python train.py --translate=0.06 --vocab_size=54 --decoder_norm="layernorm" --decoder_mlp_ratio=4 --decoder_head_dim=64 --decoder_drop_path=0.15 --residual_init="zero_last" --beta2=0.99
Rows from block 2 of the text decoder, named by matrix and row number. Rows with one number belong to one attention dimension. Each number is 128 + 32 x the weight over its row's rms, rounded and kept within 0 to 255. All counts start at 0. Numbers have three digits each. After the name is the row's rms in percent of the matrix's.
# q: attention query, key and value (stacked) (decoder.blocks.2.attn.qkv.weight, 384x128, the q third), inputs 0-63
# k: attention query, key and value (stacked) (decoder.blocks.2.attn.qkv.weight, 384x128, the k third), inputs 0-63
q.35 120:152167135120097105109172158112146102088115200125153127187100122148102014122123135095140097172079109174130063147131103117115093127153186160121110083140179127104163141101126070117161118132137171
k.35 112:117125140134137086127155158154191129095187149138160156084177136096196134186104082119147083101086099146126094140064109128169135179108085148082105182098115156074141163179098153203129117140115105
q.36 095:179135134132147117069113109086104124099100155143118098116149123157126105147097101074103030102156129123143107113144120105116136144154102159127119122095167169110160109153174101105197170176133184
k.36 091:112115184144123118188107071090182143137156112183128100149147121177193106129062124093170116138120166141148116178098134108110118133074127136115068097130168204182150145068092145124139149094114174
q.37 108:162101073131109121143075152109100061146143143167107167096139101120123109092155136150107117147158101120168136138157121167082122181085129127152079130136096109064109128116125210106147090152087111
k.37 105:138127139093120128150116136072130163179106154134121165095074141101102132068202113099135090140086053121139176104096176155113139120147119100133155112166118133156169110099155064123123084116140132
q.38 105:123202169155114121128110198074091122144114115186169184156115132131120100102181106164100156207131140157138129137116095187081146111155135114159080093127138086086130090112093097115096170065169111
k.38 106:094136087112133112144151153119137162133152181131098063028112084085131140144152093126122130137084092096096142118140091194128136147091102132145157122158100143099164112109103106105111126144062116
q.39 094:128172131159128154120124147126158164152113156091141129129129132141110125166117123097097074164181123073130106073126135132136141148166125138091085094091161120106202123181130139094124167162109154
k.39 093:078154170145111143157038082062140164155109089176070082104070145139100111167095104070171102129110165141161127180130136094119109079120143136138167171116119133119132096125171158074140132090172108
q.40 095:183115142115116112102091088124119132201150116105132109109173093135105100115098128143180128124157095170115141102173176142154187133098100189179115223152149141157117171137109151159141149132164186
k.40 098:101157197089101179223145134087097129104091089112173134120111185107101096097145096180150173139129062160126147137146180088158124090136084079102101102098107149164141139110165145118153148088129202
q.41 104:105133119165140159093109164126101166168107139140154121155112144113152085148139126124172178166099163182136084183144150139129091117120124160108110121121089127109105113127148064106182101144113161
k.41 103:139113098141105133170111139136125146090119186153139097125145188143116137107141096120156087120051162071150108051124161145105167152140121110119093148118093130143146085117189184119119170128139135
q.42 101:131142148094126113127155156161115146091134152069100091140102140139129039079137182172136125154111157110150090087191140137174142134107100091137166122151058163073093177141133146135132100096142046
k.42 110:187120113085130120161140149132058128103172062151204108153110127140134140146125086132109122121118155090051123092160081050140171105097139133134124138145078127118118147164126152163162150160196072
q.43 104:136139113118147078234091116154142129070097170081150108108163139099195101147144152169162152102129084117167100130143085152151110091131164172163146145162057140123091171086114094203093120143143126
k.43 103:202070123077080161097174075134097111133141173176146179157105133173135146143157070117126193128153149114149119100123108043173129182106077123159192149089131131151140157124114107160114118152106107
q.44 078:139143130043163162167111110088150125103125165087132114077165122126101130181159125171076143187108110107107170172145064109103074111106145220141168131145160097135142131158185155171174155129154073
k.44 078:077110137140134135096135067148151110180150167199113139109091169142158154113178117175121134107142136108137179137083106078157113161146153115094125146137124094199132144143158107094145025156123131
q.45 098:106158136111138122145085130082096101113084124106168148068179099112066095144121152086154093138108124133176147154207096081122119112193135116187126153108109145109180127116113092115127117072111169
k.45 097:098139098131098100115073141128139140162155088141125062124078121115124101186133119133147140138039108123138148139121111111139112121092094121081157172139138117204126159099097126124119171150156075
q.46 116:138095145148146117070205118159142137127092151151091110172145139116126129097099084076133102086145132129134125177110134066186101173117144116088103159078167127132146124141143058118204115121051146
k.46 117:209170157170110090070119126149189120051104125148111119166138087141141161127099156105126115076163126145153036159113150109137134146095137147057152081148152163136097130136146145150146151135107166
q.47 110:110143117102131120181099147064132113067155125158152092112132160158120106088096187118117139053146118162098097090127119161136144089121201131122200139147162160109105125093120096174073138165091082
k.47 116:160070146122089144046173145180072098186121110043160185121138092184181119161147082116158162198125148177095133146115073105109132153041143114117117152080133117156113163158179103172140100084143119
q.48 106:097160097097070113134138071105190142160089155183128138123151168178169138107090124151135102080165111130066139066131121140127129150147152132094122119152115122143205112145178115179080121078096169
k.48 105:192061151151173142101109198147154101119129065091098151116201159137106125134130114062137108136105105163203117169118107095161130143080134122120110101134112076100123133120149105145171120064158065
q.49 111:125096119088141138104153121141123126172153131126144135113090135112126122127081152130143206119127115101110153119185163156101112187082152093106142114106111210086129146074151142152089073181135079
k.49 111:129113114164112095076101133129053151069057107095181196132134126142093119100186094182114129118121072144120190117148096096089192065061149180144119110119149114157131129145142102101136118151211144
q.50 095:137148131133144153162112100130156097069157069119190137111131124201122174154109181216116057120110104113109152094130135095084116126200054102104123117157111097116092183109048063128144150069164148
k.50 092:136101130103113130154206138153112115143172198113100095088123099090187098096105064168156121124149114109138099135075152102175099117134111135127146075087142135097104119080099082104107148131154112
q.51 101:194119140154149126118103119072105109177056132193145178151141113193117118131091165179105200102145135151163113073122153148127116152121046122127146073105181139185099126136099142156187100106115164
k.51 100:084123126099161168158108127121138143197120157104081135131112034130107129139185138090184103166134095167129155154161099134143146053135071145100154159118089145134153071112141081093073066115093143
q.52 106:147142145151043113117189150154090141093157141136138107088135137081139155149117130098144093134139119167146138162143134117122146147088187131032171128140212124067202094148057121087118142145136072
k.52 117:098169110169107158073170142098170076101181169187131134123113141126155147159138125110121123148137120130103077150113119148110145114124091180171146106129192076106086143137157108103134159097178126
q.53 095:139164123171151098112122109133173151130114076094027079096165106089142101204155103120122107077153082177095098146134122137146145064102152147153168132134124104149154139163130131138081141151122111
k.53 095:160078148121070123092156162131174139173087142072142141177069197127107131144094088133115220111111170150153146172146096133156152183091062135118122152096143099162144130113143168127184103073084086
q.54 084:121125128159107105161168151146169087114161167107126124113170138155165083089140160105205135074136072106137099129132067144135161101144089128075129140160189148062180104140104129197105128143169132
k.54 090:107132135155141140145124130135120144099112155161181147078109153116095169175132122089074163098124079171149080171110081075148039166184098147148108190088179102109099082111145115125143161129222122
q.55 099:109157161145139126122137094096101154115098095058106147113100106155147155106183135161106177131172131138134162080162102137080114093103117121144103112119149144126151085112127076155130138190104151
k.55 101:088123122153118140134113104181093185135137145131068136132163181130111171187161075113138184121094129138068154115171091149124112117106097126178187070120108149176111138132077123109075152150115159
q.56 106:169140061118125103082140075136162142113103139122133076070127048163139133110079120133130156155123107145138139132165132062058095125142052180076079152114126181128164153115149113077189160080145165
k.56 101:134125145097112123095176166116165110135106117121137089151185157178150183151086128128173128148071162117190103157065132129124150052085171127097074153174116126126080150123159078151131148152177158
q.57 109:131122153144132124145078087142060099105149068111120084148102142105206090186170079110109123110129163136160071171074116134128146141143131059160097113125089118107111109105170094160123104079137115
k.57 103:138121098143117095108108100164106178066165192115159136212141128101125161148092203162082147082122087080173102110151112105090147159144147121157061171094137120111096095100122136144065164124106073
q.58 102:130123094158134124149171179127122135075115144056100119106160076155120122058148141149204091121167133135071103119133115117109077121119145157139127139112185136029138143130092121099138111122164135
k.58 100:176115115078124100161144090110158131105168160203171136106137118152128172112104115139126181085099092194133107115159061105145095097089118089097193103103097092188112126097126073168199149120191099
q.59 096:094160194135153107104128195119124158096132114137128152126144154168179056145126157139170168113164128110079090090152110127156105058094156145121145138144111127157069141156082111125107139175168061
k.59 102:118049117081119142090099118197070141174153096158149138136090150134127111139119122138071132104138180094109064176138134128095078146097101113134211140106116134141186131084136162119132119174111073
q.60 102:117084163093189068170115126140112197121131100070166095126132114101118165135046161095175116067119092127160121101184150174135126068125121126102130160111138088111157114091119105185121156149106132
k.60 094:171069138144148194107141142120104051104161107114098175177089152159115130068133121168196162149153125151080124126134100067131155128176109073111126146111138127181061193170082161099087109156104119
q.61 096:122123109092089182133115169154137147124103176181156137172131115132160134143114182147117113083117078132136127112135089121132170129137166164080139168132134104164081196077082115144089181143125125
k.61 098:162118133185091115093189108139125043198156161128145074102141161168145090113190115146150147123192180137134122120134147170088142132107140084141149067090134131083095098147107096106203133099095122
q.62 110:122161162159157095146133166137139145140144150100096119135121131072075143065181165084134083155086078119146140131098137153103099103081146127162135116141140065056130145075148030107062111217154127
k.62 105:128139070114109105183105108138097150088148150127161138096086180153099088155070066170124144151140072128101141086170106148120100194137122158112105073062146178129097170156121150086137114124106072
q.63 116:205110149177172148117117169089073115114092148107128129150155064120140141081161077094104099175118126109157118115131109142111093035114113139141090146095160075110197099096093141138167123144119120
k.63 121:081125035132191156168087090141152101181169176145089110106087159120136131140140153114099125126104098169153066157107065142094082091159101048137151178124106132133109135123097095129104116116072131
q.64 100:135100125180102178153108063148097111153083179123101114134100070174076045221109184142129138150121163112140086139184074132113090109117087128094119141101130129086116160144109156166172135124198135
k.64 103:161117153134112108087175125123105104131176069104131155152129127169134144136163108102080119187084140199130116143146098145128128128175163108124091169104163152136090130058070116134134156125096088
q.65 095:104130124106131152078130116145146168138079124165135143126130122166083113109098110123081028160114146125121074100108108157183142169154082100059168111105078134143068134142126125172134114065112146
k.65 100:139138122152077184185167120142095093134128150145169078116062095138138117104166106127126087140139159102184148136141148136155111076131111105173135167148118110097161064097169138183107171144160121
q.66 098:134118107101137093145208168104118097164154147127118141096086085130132082115122121137112117114135193111158108213094107107097088074128169156140169115182149114132121163095152098127089086093142129
k.66 097:117151174136096094141151099153132094138108106069098157121076135121119185121122146129150095167149097078102142187104177159108144181143135157126201076133155153165091102158115116126160106115106080
q.67 100:131120108084148123120133099142135125057111091140154134104106121130117137181055111157135116140127152165067142108098166141165148105132176123081167150151176102102093136155128114148132137127131157
k.67 097:107116094187134176135184185120129161118201127163127102119126133130132154175139095137087132086124103133161133126133136055142133163129126134165138112090133146109157151096076129136138147136131137
q.68 086:179074132121184158152202115183091072071079163154123146131122072134150139111120133132135063118167083064099136203160158096120150175130113167077160097114105094140121137172144122125135092155103174
k.68 096:117107147138117130107134134131173072164181158138068119134098137139103122111198142058177135121112177138129092134166159073121146099134136089107087140153100155141120071101165088151122059141119151
q.69 089:093116119153147130125082133186116116106128081107014125169160102149111117087090147132140069099099107127142123152108076125113046158097083144125127150096163126138087153093119179130168115167177117
k.69 092:101203129129112132108200093087141089133062157097148150118166133111136129103143135080154152111150118117127147128147085160109228066122064132168144128171136105074148182099100089124122122153073182
q.70 095:191068142082160100105216129110173129063129120122136187145096128163140193093147159148090160082159166111083143118118100180109104109128138137103142122163135105152115154123186165124146106172191181
k.70 100:101184175149157129141161115135142131161130157147117085077097100075160142104090142159153117099087145138125111148112145124122111098141160119184066066136160172108065119162068184136102079131147123
q.71 095:169078112097231169124101115167128074121135097153124130139132181138150153114107090133090116142078121124119160171136099137119159158112126127107135120128116141120131096085156147082173089080165113
k.71 088:086124113092102051146125129125116170134136153077091164094226108095095150125070153145120141142183163139152061146092137134159077132082155109128194135137111115097124158178141151118066162142118175
q.72 096:143169170146060112152104132140098165147159157095155110131061114109169105193161194149103114146159141117095116170123133164158137113174160102098176107139159172166168084147158136114094126078103152
k.72 093:109072077147078147154155146081159082160119065143166167166076158129129098114174070109124089117140135127164172089097157098151098143135152122119146134110112137125147091147132109146164135163082082
q.73 101:060127121091106173113132111137149098097151136140154105129056066122123125128122103115127144098113112063146090116137182161151124119147149146151171085169142124135133123179181113154111087127084067
k.73 094:134133128105110120158100104163100144163074114123110115141150106171142154181094131109146137129132134099110153179082103119121125189142180076103167148034126129172112157137173201050147103159093180
q.74 104:121097153123178162171124116200138150140125108077094131118153138107137097159101169109118072116177192103081112204152113145106153146096143148165182126160134117065119128127105159115171161087123163
k.74 095:118087158172102045108151135107136110119104120084146121138138158118147150137174122092106164125115164163090160147166211127138112102139176080168173125086126151145089119153112191144123099150201092
q.75 096:135070131144167159126087081162089142114121135121122160099107119136097136159128171116130144135099153111174122093135111108140136059083101158064154210143097128165100149117159071184137136147158150
k.75 097:152111135134116148206186126083149140178117107128138134164100164118140111165149131103138160175086104157077145136159156086109160099119101106095048127139100152111153120136094182081140102159153146
q.76 091:098103112098114218112174075213139127065115168119143070126108131065154129148096140133125128103152125143152137206097140156134142127161101118165134084092148137089118078159115151129082136074143181
k.76 092:166100150131104103081160082115181134171071104168093115124130138142118101082115140110092143151167122083124130138138125132147184146120188100131155169137100146135189145134182145119133087216117111
q.77 092:166089084140135128170180127128167165151122160129157113159126104169192133116149130077084140125192119111124109129182131131123085202170070135137086154144140134075165166088104143082160200161169167
k.77 099:117096217153177139096112112153088132116156135082090121113147145141067143131137139130137112148064097203174111118106101143087112049135138153072064065157169135161092149108105062183084070111112063
q.78 100:151092123061156150114145170173110146128092146199176150107135155115156157109125093130124105098238110039121142107150129109148138144143118131119106111121131057134076111074117172136086124137161148
k.78 098:084153152164160150115141136144142175147070175111130145081090145118147111083176109062197176101111193135152066126135189176124109058100102080147145136149132193140127120175126112101095115154140174
q.79 107:107133098159104134120101132109121119189184147135152149095157169163094139149159068188161111197132167155191110075133137093149098093108057117170166139164133115137177127147120105186153073134141143
k.79 103:097176147057087144173159157145136145090123100092136182193099096140113115204143109160071062130149082114100124094126168100138164143097125109143091156065119131141102101076128179099157137094123160
q.80 100:135150112134136165104137064147155109137140146107139132123145183164170079156168061102068113133128094099083123078125107171103121116143081153124134110184135076093046128128066112121137143134080093
k.80 090:109091176169140117134180146105091116139104118063082109158176103141133130115144176192174114142128123186153102052111156137181099131113111104150100131105090137108160169094105102177111212100142130